From a checkpoint of a small image classifier.
Training: soap at rate 0.0034, held-out accuracy 100%.
Data: trained on abstract colour fields from 500 small random pattern networks, 203450 training examples, 18.9 epochs.
Rows from block 7 of a small image classifier, named by matrix and row number. Rows with one number within an expert belong to one neuron, the router's apart. Each number is 128 + 32 x the weight over its row's rms, rounded and kept within 0 to 255. All counts start at 0. Numbers have three digits each.
After each expert's rows are labels from the 100 images, of 14848, where the router gives the expert most weight on average: "patch colour" is the nearest of a few named colours to the mean colour under the peak. Only what is clearly more common there than usual is listed. The data: abstract colour fields from 500 small random pattern networks.
# router: router (model.blocks.7.mlp.router.weight, 16x192, trained with AdamW), inputs 96-191
# up: expert up (model.blocks.7.mlp.up, 16x96x192), inputs 96-191
# down: expert down (model.blocks.7.mlp.down, 16x192x96, transposed), outputs 96-191

# expert 10
router.10:103113067126150138153126105157115100144157083153118117175086146133123152100106113188093157131151119117120147164136083130140131149071205143137198180191129112172157168151170145067142116135106128111120090085066098128109166101115153149045145130056181135111142163095105140065100075138110137133
up.22:136101146144120162131112107080118100077066134078073134095108089148151096120115050100146016142093086129129192110111103169167095094153190105089145085146114123133164122052155121062127120152182152073139144158112122107110180107159139113136157111160093157113119126166127155139096126120115121126
down.22:086159120174143115108085124148168153082174158104111080108079139100187086140097141093118122139149116159089179098139102151128129097132088159131085128170108216068103138158165128135200128169109063116113154146110136145169166084103146100065102144112065085116103080168130157060095162114073157211
up.23:122127169076080061135073075111163183125089126153116159080051116133130125147124075092197149101085143165164151108086130119130137138174151081133146121152141182097113175096143178126142150081140120117179153094122099116196140134132067118165165108139156135049135113129078132156107123175132086118
down.23:122069113136144124168101124172126175133126111132172118146137120146155095170139054120158081081102081147201141108168103154146090108175102085031097152185121119119143135141131161097132140182131155160103190149159094115179176084180100104146145176144134156191092102171157141165131119165136137122
patch colour: cyan

# expert 4
router.4:105146147091125163114103098159128048059148117083214177091136101104169166122124100106131157054121123146102109135104077140123088153150102084163130108173142152087118148100120157118140123099116155099137131186162161152116093066099105098089110147121099089186127107169127099158145171194103136151
up.15:171181113182130123140135126129160101137063133100166115101121138129111115102163118137099153075086099125087134134172115079131140167138099066178176128105148131135081179080162115147084119086180108167130088130112124127072056139116126114089082121102123136161175154121106093123133117168181129108
down.15:112082132114163121136174131173109094132133158100094121095090185138135223154127149105113110177161124137102094058151192130117096064124173136130154110081104091053124178142170139083137146195060163077165128122137136134162147175119070109071112086147119109151142092130193099159139091068164162146
up.16:136188149124076168180176138130148140136088118093110056119101161136122117100132153108118072122135138106122094150162134142145110109097113144115119128065136122097109141131073166167099201114119157176077162083122119168107126213097186160092126153143153129155161180158124167151148099135161115125
down.16:129146162115167109117163082179092129163151160136155108104113118169089139197083156158155154110121081118148060051133151140138137174120175130060072184112149164110136143187127074103141127163122125089150121119116187061103124092102168085153132117144115153092101199095083135114174122094113106186
patch colour: grey

# expert 12
router.12:154159074075098095146072101151088071164121062125113160121142146144104115170104123141160123179150133180148144151199124155127093149087118061125185195143150144177150186068136129128119102138118091148190131061093144090101149133091082165110149109074112128087093141095120144133145133154134091160
up.7:152089162133108053147169091075141113101113149110075153150162122154127117114162113210139111159109176110167129216158144097135125162147137137109165123185144145157138159114144170122125095149101143159115148142132122152139108142097076084122132140147114090160134132094078149106109090120124108133
down.7:106093168153134127120126095074098210137139146087123102093112146065159175181089121129104131141074127136098119094134122165153084112153139030090145153141139213157115091153135071127094146146132081135132077131154180120119148166173077140128139155087170148182116103165144126105111152125158124143
up.8:111130091144082128148100127131106165202090145075147076126132121075142128178089099133146201158126189132139184086088074137159106098155117145147101180085122135108121156146153099117146166124071102059119123118132186130108173111051162163105082121122135186123117110138059075139144199143154145129
down.8:110155122114132099156167095081097109138161161103160092069099154078068086169073158098130131158107060101182175125102094108151163107110107135110115161108139114115132069114045174133151122189200150097118113129126112184166134088141155124165135102167126099068185141112135109095205090140111084149
patch colour: brown

# expert 15
router.15:107147115090138122090113136204107155120134134115149145146115086135069112123127097124151136124105144127132086077129109111145127137086165089134124133174080116079139046110080078147089161104166155135151089164097077150188157151127100150162122173134139170185113152152172079108182131115126162107
up.7:105094135133170115077141084114097144115123057111135142120195090102080128148150130104147129154137122184112076073101137135126084119151118110102156101108103145143071150079100092132146177132059136144122096109130073151116148186099139177126107161174100110103164101118120107203152161083161155155
down.7:145155136140167094152114104093103146086149152131116115062107084137124153106141136122152104108066132067137178132042126096157118124126130090125129162140151135098141173107145186148075104144146109154125100130098105140145132135104212096124147099141116076111089088158148140159162139116067170177
up.8:162127136176109109080120084157151132139096126124117169147118156138117115108044096145132182088099090077175157105118149157125119146120101155088113116102141153119088133156147163124131143109066124142154075103123125094152134180074111083123106126108180113146101156146153098133165215169142188110
down.8:084065101094106110124181158137164119159187106147095081082155144131141116178106127156161122101197150181122119156138121118141110188080124170092122150050131166115144159133115132123157087155101118164096125087160152063154084210111169105141178119164154114185148159153181103150147064121151171169
patch colour: pink; orange

# expert 11
router.11:100162098131151163094055101150121158132106111100111120165117170110147143129117112136147124154168192174114106092170081149168133128139115198155040104134150135063142141123112186129105174101099111146089211124179095115124102139032170173122080110127106126134094097153143130172109121123148130081
up.0:163096105137154074104144141193166051100153108119100131112161179138094097113057114146068051145179148117132100114119171119135164198093103103111123103160112092139143139151199118097178117157120065115122127137133127109140203188116156203108119130096141139119113157072106059133091130157052068103
down.0:125173178149112098122171135136120152148108181133111133092075150151187135078175165096069138128115113138108123126106125140090084104099113171101158103166154146114128107116192079144127142106138145195122127173131154119148135133190064146174098113154083223149136063119136133086165125138128100080
up.1:081124104118172097136173178096109149171091149124130158153158176154147130181177167099098187139119101145172132145085111141129145085136063151124079177137129127150120181132138171084147120148127054065129133152099128133172111149176147147125137071147169060118129091120101128155188070051106141118
down.1:074107132201124145137099135123119132142238145076128138117112094104064167130166079118086106161137075178156118128123121087095153137142165138140133109100128113128165153114109116082148144123143169101181101146064114171125089155166162120143078083151113132132156199179130131139114168128136087174
patch colour: grey

# expert 6
router.6:131171140134154073106134184105107111156124104070106158118141174111153151054201157121164119159174063131141096159133100127135160094109151141136159119124151090088087155140108190160114117102159104152099116139091111143097049113097100123095123125120135093146166155164101180146072119087182169168
up.0:106145132139165170125149134101136136113161134110252089153116099101138099170105118090132135023148113149065151109120140141126138126082120123093095143152127105133134060173142053131117131070150178162162145139140149133118112175075136067141135130096140115146106159099095078097147135117126130138
down.0:150170143108112072168159162169091122189166181137192112088095160124164127127116046136098117111156142106121122116111114185180092126113113101082065124202107084141141101113154102138111143122131208092157105131129133202124130067143193149127139121130187135060152125181129150134186089105116129145
up.1:129108078132148069109160103153158092169123119114075131174092074097144113090094122118124087110105138135099094180128127159128157116171101123089123116134160135138117188202083123146122038109143118151155135151108113111107092107177162114111158189163069061081110103145131113113124152125141103146
down.1:138103081153095173139124066135146135137085177148147134115111172101099136200116120203100158051123077158150166103097150154073094136120157114180051184141077136088127134078137109139155121177147158055095176123172146162174162085092152111168152147148125128210161144077115112185127147095091128105
patch colour: grey

# expert 7
router.7:062093140164137158168194118083054114197163108132079076111134132118099156130151119131086172163118136129089141121038105141193103100093092179138105133111107149131111103153135074158157109104122132088124076103139118068118105108143148100080085111148144124127164144120162174114103184203150128137
up.22:093121125122151070139101141120159112139180104122162097138141114154152079125054110192094197116123178102139144119196103108084105133070138142095087158113114137192107174143088089158196195109137062101129150117138154171144129112121147124146094166104143133174123134101187144138154165193161115139
down.22:148149100174095108160125087178168119065105104179159174185150147114105120128112138100103165087148163161165116162075191135089136076103172129119086137169118087078120130075152207114116064108114096064154113177133152108119124088108058146181108163115112157049149113056109124122157138076141152102
up.23:139098142102158148117106118152152088124086184146103120100173106114117108139147146093107081123078131199116060161069131128120148124105097196170159108074145167135093091117097166153175110174083104086154120085115120130136105168118176103110147126118153176137111087157155083158068070091142115166
down.23:131130140068142129169130179148155097133080135150141140101107099097162166144126108144200140178118145142143162127180099157179091150123112106107125147075159172150125127136211133128130114184093147131107151127060116192152112057138128170108119192139107142126113129148164125133133171164078089062
patch colour: grey

# expert 14
router.14:066134141116094172196133138071118120100140135185135109108156137143140179075129117122078190086134113081068142131128156099122142125148199178098130129145153117141120076113151115146146062140102150144102092149094153109127099111127148093112162133128148077123157149103124151150140117094105103165
up.0:138126147156137165137138092103123092146100160140131095085097111122127140113125125132105139145147080132099151144132135141087166035150100176174127105098148123133116128084078135119090136170164148136149162147122200140124115137180109135111162088126132126182106118180103165160122088159102152190
down.0:201108133158169113126109118090140148131124058102162095153120117143104154179125072065156103128126069159129153134118158141168108169134107075171141161108069110172145139177129114117097121157108159107137056161140127142149079062121163131147075135136138106111142154177134139107147125168138125124
up.1:131104164058144099178141120127159087143091151124208141149114114130056133082094149127130121080175123227149127105127101123102099143074129027149187180167143119118127073120146113122081115122149136142146083083116075121109094114143082079150115115090193092130179159141125103119135105102065119175
down.1:100096079165064123113163112089126132114140113133168207103101161160127101170124121095078088107106120147075156108092174157209102129095133068128138086126130102121131117102136148171175092160127116096142122202121115132130127176123191100127095129114152143194127144186140123120165166117049162076
patch colour: purple

# expert 9
router.9:085137102186109139118128135086114142116119144100144167167059123133174166134111131165172175074100042148103073144084169148154177095176188180116080129091086099102110097169119105132120152104147166101124107140134080175146136075109182127105118119161125168189145102141137188132106106116087137127
up.15:154082136133159136135195177139099081141107092101070143110137155072146097130161107105143094058132146143140140127091131150111080074127118050126131105112126068148144096072128130112108102117183103146162087153171141135121148128145167132112110047099121133137095108068162189114140144146140112132
down.15:172139157125153134123128208156175098117094113127136095109090069136118136103145102132164105122103165123139170177213151180102145085120102074151116111140125159082147178150088136108122127127197148150128065179155154136100098117078115141137169059159108106182127095126110173136088181149149113130
up.16:192106102129071138158110148124130123139138100197144061117131146153121111108134115110138121177153108124144107067184101063110162142104177150121103163181134169073153161097194107188123135088116167171120172179168135071147154117082123153135120177089148087095134125141108134150132112160108120105
down.16:117181138138137108154094117143090080120166098111131135096101124115126136139110123145138084072148170102112088124155120177100100167150092114139149127159150095156129128160162119061131129114166149196129104138136147108118106127111190136125178149158120145112134123147136097123137142152137150165
patch colour: grey

# expert 3
router.3:127151188147092118124151161128096125169120171116190064095137124164161102116172113087165049112113134164103090080138099139143073146096060111086119115173138108123101148111099128175122142169139159151115167100109102109125096133130080194166164145149121080155153176114162114160213151160179141124
up.0:154103141127099128029154128130123151136119170154102170184070132124129105139122113102173089143111164070112125125173172162129119070120153094115082145095156149119132096157149132143159181086154161127179122175094097143151112140105192147110130130135096183115098158117170097177145138059035186099
down.0:114168069146108125178132103132127117152135177134134146126158098087128186119120108161151119132110124173126126116155087186136075093113057088128087109163132103111130144145098107095121147191138166161150106128143108179117144158174159073061125144086149136125129108188103057159130122074169132142
up.1:127106098116099119115200106134095132125114078139132162037121120167124115144073153124171138158099089127126096117160104120059089148120126151092154076116119114117132157162139101101134121089132099154126141136125119111077118143082071151089142142168131124163088155127166155108175120178190173114
down.1:130141128188146123130110128143138161157106024148156175117121144136179122146107124132146127140142143092168144157148078143142120119113122077175172175144122154115124052096122110098082142119116066070134085096099101099136141115105133121098062108170145127118169077104163134122108123166130163138
patch colour: blue

# expert 8
router.8:150110170112099191132152105097109145120079118125152156191140100090141107157067158132105146140125164144138182069092113195190127153202136115164070130087177192147185125145190144124101175094106153089134099112155102128106182103115113138158113142177122149144124085148101164132124139170075126078
up.7:157115135179137129148099182144135173107103145141144141100159184132112080118082164096151106123131077119155169158090066106108108155124110171123049182135124159085080104123090118144122153095170190142174096183140108107105126177145116121136111163159121151161078160112181108131145159155095118109
down.7:100087054146133128169107091163147125151125142121104077150118074078154168071170122164117100124162126165062125126182103122153112148100130113158202140108144158150122169155112090085071102165136147076150127126109112127159116174101149110146104123061156077120171117130142115185147063107127127150
up.8:142135094137101127105110081148144118108052147132106177098080193130148160170056100110149152094136092142097113121116179160112138173152141126080192149145138168159110175152127171126134150118077170109116120062131157103124204122115089095084136098118088129150068072142118097095193106159127114129
down.8:046141170080134131147091088109091171093086136147141139143186152159115071120116127095181174114187092143222164169115133101140139097116120136070156118118121118138115142119145161087141076154150097144150023139112140149123106095126079173175097156160073069077111114119091105116110117161114149172
patch colour: grey

# expert 13
router.13:126126120163111171109148101131110160146122124147087129125084107104104100128119123176116083170161144160096127100172122119163100134162168152094058137121158114138157134083144109153148117150106086164161166153153086149147231141098176203099093109145140132089079195154117127165100157113117140076
up.7:128166089155139114129103163161167102112061134177121129152129127100119177124147130119094142112120110057174163160152195074156144120161165028055132103104156141114114120140185142206107102110136107096155177096156137130109152100133160120135124094202180111115141186161098150159136166084151057161
down.7:100044165126079124134210178100121139121111098138155117190168150167138164117089191130135124122145141128142156133059152172135116135091147104138128140158146107125057108163129083156145073200122097118138127154138079129090121175140082116109126109120129127164198178101153186182047123076147172124
up.8:127169182112143083145118146162155132129145123132172122082124091084200129113163113078172094113167109119174138154159106117162075161178117088119116151095117191142125172095092138111066088105158170152149141176129168101097147144143129117213109101096109068120182206148060164086136110143125124069
down.8:084151061134132088136097115107119129142157129135144148175107123143149175152127109121145121097195116143101082232132134157144099106145162087143132108127112105112117116123071117105065143096113099129112140184157096132110067154184105078124178155121109098118165118161173160115135121137098174199
patch colour: grey